A small spectrogram enhancement model, trained from scratch.
Training: soap at rate 0.0036, 11800 steps, batches of 256.
Rows from block 6 of a small spectrogram enhancement model, named by matrix and row number. Each number is 500 + 25 x the weight over its row's rms, rounded and kept within 0 to 999. All counts start at 0. Numbers have three digits each.
After each channel's rows are labels from the 100 clips, of 14848, where the channel reaches its highest value: "peak in band" is the frequency band that holds the peak. Only what is clearly more common there than usual is listed. The data: synthesised sound scenes: up to three everyday sounds over a background.
# conv: 3x3 conv (model.mid.0.conv.weight, 96x96x3x3, each kernel summed), inputs 0-95

conv.80:534530494478510520505512467469503482460514511490472518471465496490522521460472498494505549502464502499510494497482478467534516539493540463516486465491527509510509510510511507499477496454467491517474562534501496517507517495475488546479492513531517476552489485439462450494477508532456489523
peak in band: 1000 to 2000 Hz

conv.24:454502436535519520516539488450479506488509482459530475541474521457473484505521490511491489496481515496503460531505478480516488519505484505471512514484480484508471530512478467533517494501489469532479469498469507456525460474505471479464530469486526482506504454493492476451502467475487482456
peak in band: 2000 to 4000 Hz

conv.95:501451463496520504537516496498510506494482484476503472531489503507486520539448457473491509495452454490493496489508554449481493465521511523508475524512467456499516526473540452496476515510502482497493475480506541521488463500505517494500474512512539481485519519502467473531451438509483525509
peak in band: 4000 to 8000 Hz

conv.15:471487502537531480487521527531540485483493486515515493507485456495494503489459441500526499551486499483489484492504482499463521490492498525477456436510500469478484517493511442495486502496504519511559518480487518531506470510531545538520541488494536475492481541518497463520496473525475510460
peak in band: 250 to 500 Hz

conv.76:513509497464506511489513480471475530553483478494438511520460508551501564468497506552495492500508496487494492481489487475468487475541433495468484510516499488449505488520490548484520502471468480485491499484469498496484513460500472509502487514487477519492526505503472538499477557524493465524
peak in band: 2000 to 4000 Hz

conv.60:449464513462505524479540521487495512491509473497474522538472488512474509516447531482519495551503480533482473464478470452496469498547512478521429461524498446523486517507509480476464482484467517495534489497528524515503512486474487473463490475491485521507483514479494498467499471479509495491
peak in band: 1000 to 2000 Hz

conv.83:531528544528460466513525508471479527521533460492482475481493481537528498513491491474557515512527539535487487470491461515549500492491488489512457498514467477513477454445491503515507485459502463502491507507508518478506477506487452482512502437491500509523508532497495507520484540550495477505
peak in band: 2000 to 4000 Hz

conv.40:530464521501510475463503525515493458494478481476532535537503513479496516511515448453551521498516500513510484474537473448548504535503468531516522496508490541493490513476519497437494491505524503495496473528466509496516482497463524496486502516498521511488514439503494501479516433535475495524
peak in band: 1000 to 2000 Hz

conv.85:476527520490471472530517516485476523518468491431523480516487480520512474474476506473496509464484502534491519453503489462498489507485503443495462466484535522452492504474530480492471517493511483513470496487486527433524476512468470511523491524529509518493486507520447510471496529556497488511
peak in band: 2000 to 4000 Hz

conv.28:450522477471502457490498493484478496504493514472529502490496493488522506505528470480464499511512484498479498461481549525512530529536511518478500499511512510505545508529476496557523539515431519486538469558529474482521467449465495495463503496480509515508513493495518507504425510488506512489
peak in band: 2000 to 4000 Hz

conv.3:462508513492520513486483522454485541502433506504518537535504458511529468511495508458480528536513515552461477520481476512502576497510541517498507548463490521477530510505495506502509546486501477506496523489500496525479524510486500514518523501472487526502477514539472516506475523493548471524
peak in band: 2000 to 4000 Hz

conv.9:494473510510533488482504520504512492485528495517533521544516523419452495507499506502479507497483541505506457517480471507496507496508540516501514489489533503463494443504500514502530554498505531464480514521481511524478478476495505476482490567456540509500492497501446532479538465523489509467
peak in band: 1000 to 2000 Hz

conv.23:492496524521462513515513508537541517504501452461485490493470485509504535523499506524532468477512522488477505465511460464467492519505474498512508452479488512493470530485502522516524508490514592501450481514521520478484513507554512524528459547514494509497481451511503513482488474482462495478
peak in band: 1000 to 2000 Hz

conv.29:498455446438546498490518469479464479490501504513498524519507475469517501477485510497497531499513499502506468498522514489491521488506491479501481481474475522500517479541521493498466544493495525474505504493525517533475472434489489509497532444548505526495509573481541467494475480528507525467
peak in band: 2000 to 4000 Hz

conv.45:463538486521520526486505525507525497474526456504500545526500528533492489489497464479494514529491497514505508469475511485505496502489525506513510487510507536510471458434526518497519493446464464514464474522497470483498497487528524468530480460448494465483465465511473457509452513520528521471
peak in band: 2000 to 4000 Hz

conv.4:506469486479478514484560515442453483483493540475492501530508512478505491510550482483498538490488465495516493447498490440516497476499521525488456488472491503526507492507497504461485512482486516515557456495535535521524502478499494514499500489493513439534533529512510469498509524532461498471
peak in band: 2000 to 4000 Hz

conv.94:532460467477518530530518495488478447499450483555505478495485489480492433544544495435477496512504484515502496467483494526494534459471522476502527492493535462523518484486503478518488536507492493503521535486507475469502505511506512485466515457534494457491523503471529501490490518513475526512
peak in band: 250 to 500 Hz

conv.93:446487490471496500496480497488501493531470432542505498529488486516519530517529476511492521509504467449473490539493519454485495495511507516500494484556460458507483451524508475487474509480546477521523480516508490470517490504518498500518520489463493485486523492506486484565530519469540520452
peak in band: 2000 to 4000 Hz

conv.64:509506480504505509497515521501562515493523456522480527493460506535515546504466478483501503502477448489512504524505494463454505511463529521508495457515474469530503524498509492462518494483482498479516495484485525500515453500511531567496501475474468495504527484483453529500475512559557529504
peak in band: 4000 to 8000 Hz

conv.22:497497504510499479504494530486483468481499564511490518509439525490487436558472473501505526524497525530502516448523488523522454482465493511532515519512516498457540517510521480489518493517496510516505491512496511489486522514479532464541503473459506496503549483479503551510539501513504466543
peak in band: 2000 to 4000 Hz

conv.71:503454485430449519518523437509491494514491493502509521516497493503502516521537453468553477518508544521520519520505510461503501508542501523510486493516483522535522495530526464483528491495480498481528482479463502502459525485464491498521528490462492468486471528514513507522454483523537534519
peak in band: 2000 to 4000 Hz

conv.2:477511466515541458458465496493477519469495462451496516489557527526543479513498487531517494537474476480558487475491523470485513499493501459506513474503551526473516475485502508451498504522526522519499513457530478491519491472509520542486520502465496519513482517517501483489499511509549458520
peak in band: 4000 to 8000 Hz

conv.47:470518457545521509536496473480486485500491506543509488515505485477518455495504446558502495452522460500487498537469488485474537509508454466505512508537505470537532489510531497492465505489490514525470484501547479511515498452511486509513476507493513486450492488478516514553497517511475499448
peak in band: 2000 to 4000 Hz

conv.59:480490526477469446538544556528525494489481523484509480466454493501474504482509587459497505519467466515534521486538553505531486488454484510511514492514484480490520484510521496503502494510555488500547502514536486488526501505489465508489497489513532514512521517478501467528494495495491500536
peak in band: 250 to 500 Hz

conv.70:525512516464483518534483493471485478519463497487515496524477478466540453512521530489537471542486515516476510519501453488490514522515493516557482479490451457521510494533539470492507502508559502459509510501517476551522547516482492478488513438486494482524470501506524477512496521525509503520
peak in band: 2000 to 4000 Hz

conv.65:493519495486477528543509516529476496493488442549500492485479480501507484480509514466488530532505460498479525535494484512528501483548481498486506530563494495501569527469475470542489479525510502521471529474534478507451535505516506464490515500496510505487477545455515487475499486491453503517
peak in band: 250 to 500 Hz

conv.62:472473498475546474434486494484497481491492460468504516534528488508533494590499485503542506473487496476499487489479500486551506477530474506493491521458498499486462473490521484501543517518496484447483524488489531478506506468474487516490521531498503526494508463542482473483503497536464480472
peak in band: 1000 to 2000 Hz

conv.48:544505506506485514516505508517518476538531517502477465483469491477540499485460506506497564482485455525492493476510482496480472510476496480558434503526482514456557518475549489486477535491506507479487520529524478501514526472510480486491477521472507511479539510505534472463489481526511501541
peak in band: 2000 to 4000 Hz

conv.1:490509494521505523487436502526537502515473514468476508542518481503508500550510564486532481492546445485536531471487471496518517513511493501507535493481516521493474501538531521477527475516522519478468557526516488481494483495500556497481515476485488479514507480537501496505510458515523516553
peak in band: 2000 to 4000 Hz

conv.11:515485534528469471518500563531474487504515467515481516508519505520481522509507529475520459531530482516504465505488510473510443449522500495505511492498456500453500505478499479558500464528537465490508461517491514545502515526497466486469500475490507460503519478462543509479519526472528515487
peak in band: 250 to 500 Hz

conv.57:479477492463527471471501482533474470479504481529544493482542492505518483489552474508490492506502485527486474482486523514534525523518524485490506462534478498537491501479469448459483464530498474511489467486470479471502527475530484462495559486509509492454496470502445510491506478450476516496
peak in band: 1000 to 2000 Hz

conv.39:534500549503482486515543482541502510541497502505484512473449478476473497492522551483532503537503521543485503504466467495499498523495488495497478505501454446533502519512515487462527506541501517512493500509486492539498559522492510487489458521531493493551483545495549495513501526494485553520
peak in band: 2000 to 4000 Hz

conv.88:523495527506477476506506525523507483463480531481510526497515448507489505516531476504521483465467531504511487453470514538535500500458529539462490504477476506516457510498471510492551542475515505491505489508481469443549454528470484515475513490480483486549477461492505506511510491494554507526
peak in band: 1000 to 2000 Hz